From a checkpoint of a small image classifier.
Model: 3.58M parameters, 24-pixel images, arch vit, norm layernorm, activation quick_gelu, patch size [4, 4], width 192.
Training: muon at rate 0.015, 26800 steps, batches of 64, held-out accuracy 99%.
Data: trained on scattered letters and digits in many colours, 195000 training examples, 8.8 epochs.
Rows from block 3 of a small image classifier, named by matrix and row number. Rows with one number belong to one neuron. Each number is 500 + 40 x the weight over its row's rms, rounded and kept within 0 to 999. All counts start at 0. Numbers have three digits each.
Before each neuron's rows are labels from the 100 images, of 14976, where the neuron reaches its highest value: "responds to" is what is common among them. Only what is clearly more common there than usual is listed. The data: scattered letters and digits in many colours. In brackets: how many of the 100.
# fc1: MLP up (model.blocks.3.mlp.fc1.weight, 768x192), inputs 96-191
# fc2: MLP down (model.blocks.3.mlp.fc2.weight, 192x768, transposed), outputs 96-191

responds to: the character V (34); the character E (27); the character Z (27); largest: V (26)
fc1.374:448458516500479459481466478484455521482501516472531521459454528509570474502541552483481541478431570536520453484478485500531469488499573486516539539456521477461569479472544488601514509529510562605467462477527538491521568403421502489512565448376458510491516475529485547505491492466501466453
fc2.374:478527532505493523495490495447497483431587443502507487472541582510476469558489495479545545455511477522521513480519514491464533491419479493479505510535555546565467453558497499485477575501490522526516392484480469551519481482453512496520503440586465487549514508419589499470535530485512557483

responds to: the character A (33); largest: A (30); the character 1 (28); the character 4 (28)
fc1.434:487509572481484455520482409466574511560433461522494491573436525501521513455490421492508484523507468507456419530521482507583506436459448424480543550539494466588533519489517478542410492463504585515412528478535555521529488495496454491535558548513512571466493534497450527485460469503462468495
fc2.434:487510522501495470533559473488502592513469517494537512578458486463408499495506476453416487466494484542564442463468573511507513500489549486536495468473487465467518565575494545456509501547551573534533473540527524424490590518569549526510487489517491474483510490499506413489523466498532479489

responds to: the character F (29)
fc1.561:490572516518499496498544419514539493518457548508502556496465453449498476553511524490495496440511619493500576460481517444521533512515449560468459502458424478461506552425491441540485552495453526544492553495492505543457557583502579466459494529488595488519485488488515476489469447525465511509
fc2.561:499477521535545510487480471551504529486550529453437414473415573515518491553464469543557528487514436474554466444507494566516435536514523461439521440498539456488485487537463558513442511513499470513488518459535454543470490550487500547503460467612521542559450532483464487480452468536543447450

responds to: the character A (46); largest: A (42)
fc1.74:563453482501499567513496452593486572495564461514449461561490503467480457512514550477480540552492467503530497520578567521507532473469481438504535452451470492469545569486430538545464508519493500458527471530485517473518580427417562521550453421520520512441491531549479518474454485492560546413
fc2.74:420500517473480510498525476498479460490531491547526515472543461517543517450509547533452501465519492514548552454454474504505475465508469490479470505500422464493417554515500518512522403564578475542438512410500427473480510431569497528491495496497543515536544554571469543490550487509424462499

responds to: the character A (61); largest: A (53); the character M (25)
fc1.736:508550542528452462454463471534487534451418583428539495560522539480505436549518520542499513497559503481468526568570524535477482402487462532539530449497457538497414575531516536466542458477518525471538473485539504471531452579496485492499494535442501524480507480475527511479494494477474488433
fc2.736:509465521421468525523545596475521538470542450568429458449503491452507486481537459442461511464476516499459484496445502497504526545496527553484460508431459428485521477491486367507575566477524525593480444467535543542441526426577501523455490502533557542511477518495519494541491449472575556535

responds to: the character O (55); largest: O (50); the character Q (39); largest: Q (34)
fc1.668:455492505504428483533450462525486513471545526498409544526493565468488451501434467544491517534519426487510575543523479412549487501454447493527468490481521516481458483452396589524522473499464538513527489527541550502490523468437458556481499542512483553446509479452495480459531512440554512469
fc2.668:396497474524549550464504418436483505506501591486543470443456457509492451548519546466481444486492484520524540444456514486491527482538507618558466505518486469536499529584578534484432498413566552452572479509481533549502460414513459418475484536439531512408525513544554452518479501506479571503

responds to: the character F (41); largest: F (35)
fc1.533:530524527534487477543554516577496486550465520551554469511428504496521518467511555491529470442511471525583456485452509493483521509464513502466463442541523497508546449485580498528564463536515519529459398421478466528503486488458419468479452449529496598480540464458539519469515498440490438530
fc2.533:435483499520510538530489517493507485568556474505542547521470467492458530506501510493544579509475575559435476536489532510471513502537526548389509481509550455476493506520570522533440538504492523480496522510595533523488539532534520485564384470513548573420478527497487498541495478533522448522

responds to: the character E (37); largest: E (34); the character 5 (27); the character F (25)
fc1.654:502513538452544550538453524490467476421507508379449500453444427479510493511513505591540496513486547451521534499480546531500467493441469460536478526515535487475453511493515493465463533493439492505471569522534539538542527562553557456505513496511571510532551475475504510587573544466464402510
fc2.654:529486489491498519419472517454584586533493476474585453523562511533523489543525514481499555460478466526454525524519509460477520481439526553576495478498532481545518448488491496424576482444474485508543412550494480473459476445516432457442476485485525532484472514482507538526418495489495447536

responds to: the character F (36); largest: F (33); the character C (31); the character G (29)
fc1.617:521473533467532499487602493522529440538515516510536533524448511436550601557501493581523525499495428483503498429394451564480489489471479568487501503464489509472560496535536492458524592521464489487497541443482472513494497535458543476554422437512478487523516519494516491504546520492489509517
fc2.617:469498448479569468487493505548426536580479507542541492484406501527467504475478501495469453498470515514386561597539484438559478519455529532419518505523526477501436479538558439509498500496502497520555425507519553543445528445504500487469429445501520535520500477483496511498489516493469465488

responds to: the character F (36); largest: F (30); the character 5 (29)
fc1.711:511454513461547529444498519510535510506523495516490497494405518518512481454537443517524527494458525422533545543485496468464403449531499583445553511475541490472503497536481489517476514503480465503470492513528435513465587531487563554446453479530513520526415524489491463417543444494482461515
fc2.711:490499562535532527500571415464506470521522582535528480589499516418488508592506472515452477431513466535521500470447593494526533494451461521580516470516498450449506471520591526519560536464515471523539452466455551464492459503428480553534516428483511566506488468461402524499532486561502534551

responds to: the character U (58); largest: U (53); the character D (30); largest: D (25)
fc1.259:507447453482437520511549462553525513440512519484432591481514504503490490519560543554476566521524521506464577541480526494466501529474485602529488497487477503513569437484480528472505473502552449547446517423492478456494443495540454464528455539426511482520570517499514500476464534444461511598
fc2.259:524541421526516461445469525470385526513481511445512484448529416558481535543504531483465506487556515470454462450478502453499416593479475541538484509559438490461543504504546539511482458490423559474486521512518510523538525530468497548552532541452502461446526539526529472480539496532492578460

responds to: the character U (32); the character 0 (29)
fc1.270:433477557498472539480536466481443508486492499459530581537501548512516538474559490443496519514477475469534582469486534521484453535540496482487457561435551491450434444522471473483430540514536420508439496527516518543525539444594518500467549503470516525536457446453441456429525482485468507550
fc2.270:535475470579524449514482540512514487553455541516468541463543537480485520438484483574484550558444503476415503522448502493529526535569510522470489505463430468547470536487526518465475525470508534516522467485538461519416503522418486498458515475522468547555530497476529466530504410531554567516

responds to: the character F (41); largest: F (37); the character S (30)
fc1.457:544487430554514508476418448510485448572508474509456531531481500471501493565518485562521545503509468385519519512464449492510535591474467406481478430442564412537493528507560503525527495491511484491512418488550450485505514518455565500525445523478509564519500504489529546545484504490543442408
fc2.457:503539442543477465415532588496508430439557548503445562521521477506467551513442464521544534478477488525495486490488446539451459456551442557468543536515514500452465549534500522487449457500492501453486528368520445501426510548521457500463506517534557514548492465542515511480411528519504544472

responds to: the character O (35); largest: O (32)
fc1.345:502500509519513514491495497502516574499485578398502539528536455451526525504552561418522498498530481474541499457492508418511509480456492457470495532456489468449436526480553502529545478505454502495466571471550511461492513483518502471544538481451530449518483485551519590504463503504480510537
fc2.345:477555491604505424456544509461494518526526488495497438513618518515458519442527466507535500519533398515437482477513557565534525436535491566525490487479538466438515497522501461533496495457576537508578460523501425485443558468473553516538530527527547493490558485567477477534390544539511521458

responds to: the character V (36); the character Y (36); largest: V (32); largest: Y (32)
fc1.638:445516516485492513485497549575553467572478506437509525469530415487514526518535482562474478464511455435477486490561430471481484520548540548532557535541526477501546530534564487512544465577485466507503488522561534540553466455538442470455531515470469503572533520520485527473562555483447487531
fc2.638:493451530559545519507540495506515545580539507549498554522519499545457497563501457450512467461507542489358481547540545507477489521542465516436426523505548491576463454505479542515571421564441454486488482409549488508586500499546537501488550483469424439481595483525466518502537519501431518531

responds to: the character U (49); largest: U (42); the character D (38); largest: D (33)
fc1.520:485559433463434427549516452464509510489532558520510502450527534533493496554456583489493515485520500487502579566401504516502489547545462583519534499480504462505470462529508545588493394499480482540561483445454517471476523566523484461433562500498576489503530528490511562551510467521461540518
fc2.520:526530493556455500419440467547414492542550510473430466473544379492431486590536528492431520498505540434500529451524427519542484463473470444481485508506429471561472474519512533562511540485507526526460523527523530553522428477527543515557565486493562531459505496471441437449454502492489485434

responds to: the character E (49); largest: E (48); the character S (33); largest: S (27)
fc1.360:484544526554424496497500526544525452457519499507476504430380457514454459445485509494463501510524501515476505480514523530489446494483546458571454471470514488485482442528555530550519561551484488552534436486517511507505513553451495436459484521498461582542507515515521580429570452536491421547
fc2.360:552520542547545486478464454558486502506464563479509517513562556484446591475440424566507509511461501416484514536420525551497555546558509530462531451487544478469475490504528477500511527480531411483507543533492443553481535466518569506443470424550514477474408455505404526509507538522458503520

responds to: the character O (29); the character Q (26)
fc1.147:472451446468435373448496542503493454472504508510502525476546529520466415573544519528472426491482468487489470520488546427546474508505482537497453460517521440455469473558478505579467420532485476499515518494560500485488547523517399470488482567498569449489562479460536522536526550531509624518
fc2.147:432504454468470562456493459477444552472532498505428515515449483465568502533563530476458445472504504469468517483538513395506530571493539562487500494550449558584579508504517539511449473534454599545473555469431490466558465508531477536533519515445506444514477473523524459532514515456455498540

responds to: the character S (47); largest: S (41); the character 8 (35); largest: 8 (32)
fc1.154:528501503530541518441555531512570442462534532493500543539522532539478408551533426506465470522556533482565476472467524507531471509555478508476453521570533486498475515560550511440527439459482473533519524544502529492465391469532492433533503500519474533541495483512409490396477495515460488574
fc2.154:464496471499499501482524496479480552571427580503543515505506474509466522520501449433518490428572510470514478532507537538613474536477446586495415498485531539550524521510525454438516475473471461527522538528466486505469469504528507473501479496460512513486465595552538594497490478477440488564

responds to: the character A (76); largest: A (72)
fc1.54:591477464533483459531562500478504568469529470601473460612549589499470470493463474550564455476499455476542502477467498541537574520493504481468552447470527518456516565527475500481558480443475497546483478494473480521451506505526526528511405552518479512449449526377565485478493487529550507534
fc2.54:476473490514532503432550480432529489540462497487557446465502512481477667569533483493548557463526574484490568461482526532488424490517445476463526508552536494530472572495469542501407506505546491511535474475460468548501536516529456499488498495500557512541517550520482518463528470494552446521

responds to: the character U (33); largest: U (28)
fc1.103:465456497490496557527455525477559563426468445497526501479504591462473525479508508481477488506461447490534547497471502546466549504514412586431522477453485529462494463564481487464512466506570545519468572540501507515495485465516491437476528547541462495533527539490526471502517479446410511463
fc2.103:415489496494511484503521470541507510518522502559527489544492473505490464501579491499528490539474525440470453498490508477549479513514533493474487515603449470541503485455505465543461445532494513387460488459510424531525474570465529455465443463448530441494503527475478483554463484505513499501

responds to: the character O (27); the character D (26)
fc1.745:444501471447523566517544497423501465448492507558548492445482491493598455494534498467541439519503495504535491514550541535478425546498488573548451447467500467486587562489511501513445495467575482504473486522559465458510486526479482505447472466434493493455466449574465486416503506475526584534
fc2.745:529558506513529495494492544531476511512493514475451470552407538487448480508595481505569566510484517478509478482519603460490521511560560490564537486480460585543483470554469483513465495501465506534586492437480490425525459477558434516549453500575447558489498506518478486569472537552518514410

responds to: the character F (25); the character 7 (25)
fc1.683:502521445510512515396425527488518573557558496545453533523472442495544470483467531478542546473507529457555475536530511468515460488535540507449478550546463444453467458425493534477561460515483490448452508443465507488462564545529555456554538521488492523524489496490503500487444485529481529458
fc2.683:477439468549447433503513459453477451535544517520485470529540504471551539481517459503529464504503510479466519539464501507456491486470576531601497487470533522425448457454566541440581558553510532505433488525545469581527534537386438423443526465568455557561481521429544533439572452445492436511

responds to: the character A (38)
fc1.131:546495455507460526510503495463514431512485524500447529522535464488471488565539521510474509470479427478489421458543479475475521518485550458541503491492483413533549451508513547495460501506521432549464565516466562474508456548531490446437482542453404544524494471556463549486521520501506471435
fc2.131:474447416543448483528403476560466456515514533474526456479515533494346608499482482483460510473492523550466520533534500557509533520533486456499434482544516528412493475537539565518547493505512502482521496516468479503469543521546449567572559544511504450463516522507545484558522515472479568504

responds to: the character A (56); largest: A (52); the character N (30); largest: N (26)
fc1.186:532553499535545487536469498492561547507479516557540463528464530601535555464438479478543509499470452513543480514458460548463547550481568537429469469551526490433468565502514599542558438496560536478474478501496466458410485542547449452521649475460454519577447516554498461568458468466489461524
fc2.186:507443485511494480450439483560496427513527481530507481522503437437542502567495449511481527412451541478525477617481534497499495449524475546494527479468503460525519445563452486542501508522493474517534505473549474556513502504523541515532441505486484457497500544510504529520563498531491422461

responds to: the character S (66); largest: S (60); the character 9 (31); largest: 9 (27)
fc1.264:477487392526505477539470475495515543464492482467510411541483438510476516578547500465488489447569472484442457506497489486490509437538558578428507520496478541480400486531511443434516450522466537493486399482481432501445476486554594548502546487486458458461549522496531513501473476489513509559
fc2.264:477514427528453472506512585486510487487453532460512504462500482487492487458387491446503528484520561547473480500424447501506497499459492495497543526516545485576533521533542449495531541457497582469492465571533530408584530457544391467544485510560542483526495455468466554443472501504497500509

responds to: the character A (38); largest: A (29)
fc1.304:429436529538473476516568560470531480486490474507503475481577491508529472546537478510437514530552529469551485482504537420481532514458525470495501505549440512441545495523463552546437526488479457606416475565538514519474528514564511425524533557503571460519503561535536437529528503476542463396
fc2.304:455498471504453456590498549448557413519496470490407472513489535495459527469475590520496497536461476455514464502461523521500492546538458499470492450555504385506513495517510490512573481498575522530507443456492504371506502498537523531487535496436453497516543508508533510446521489522511489459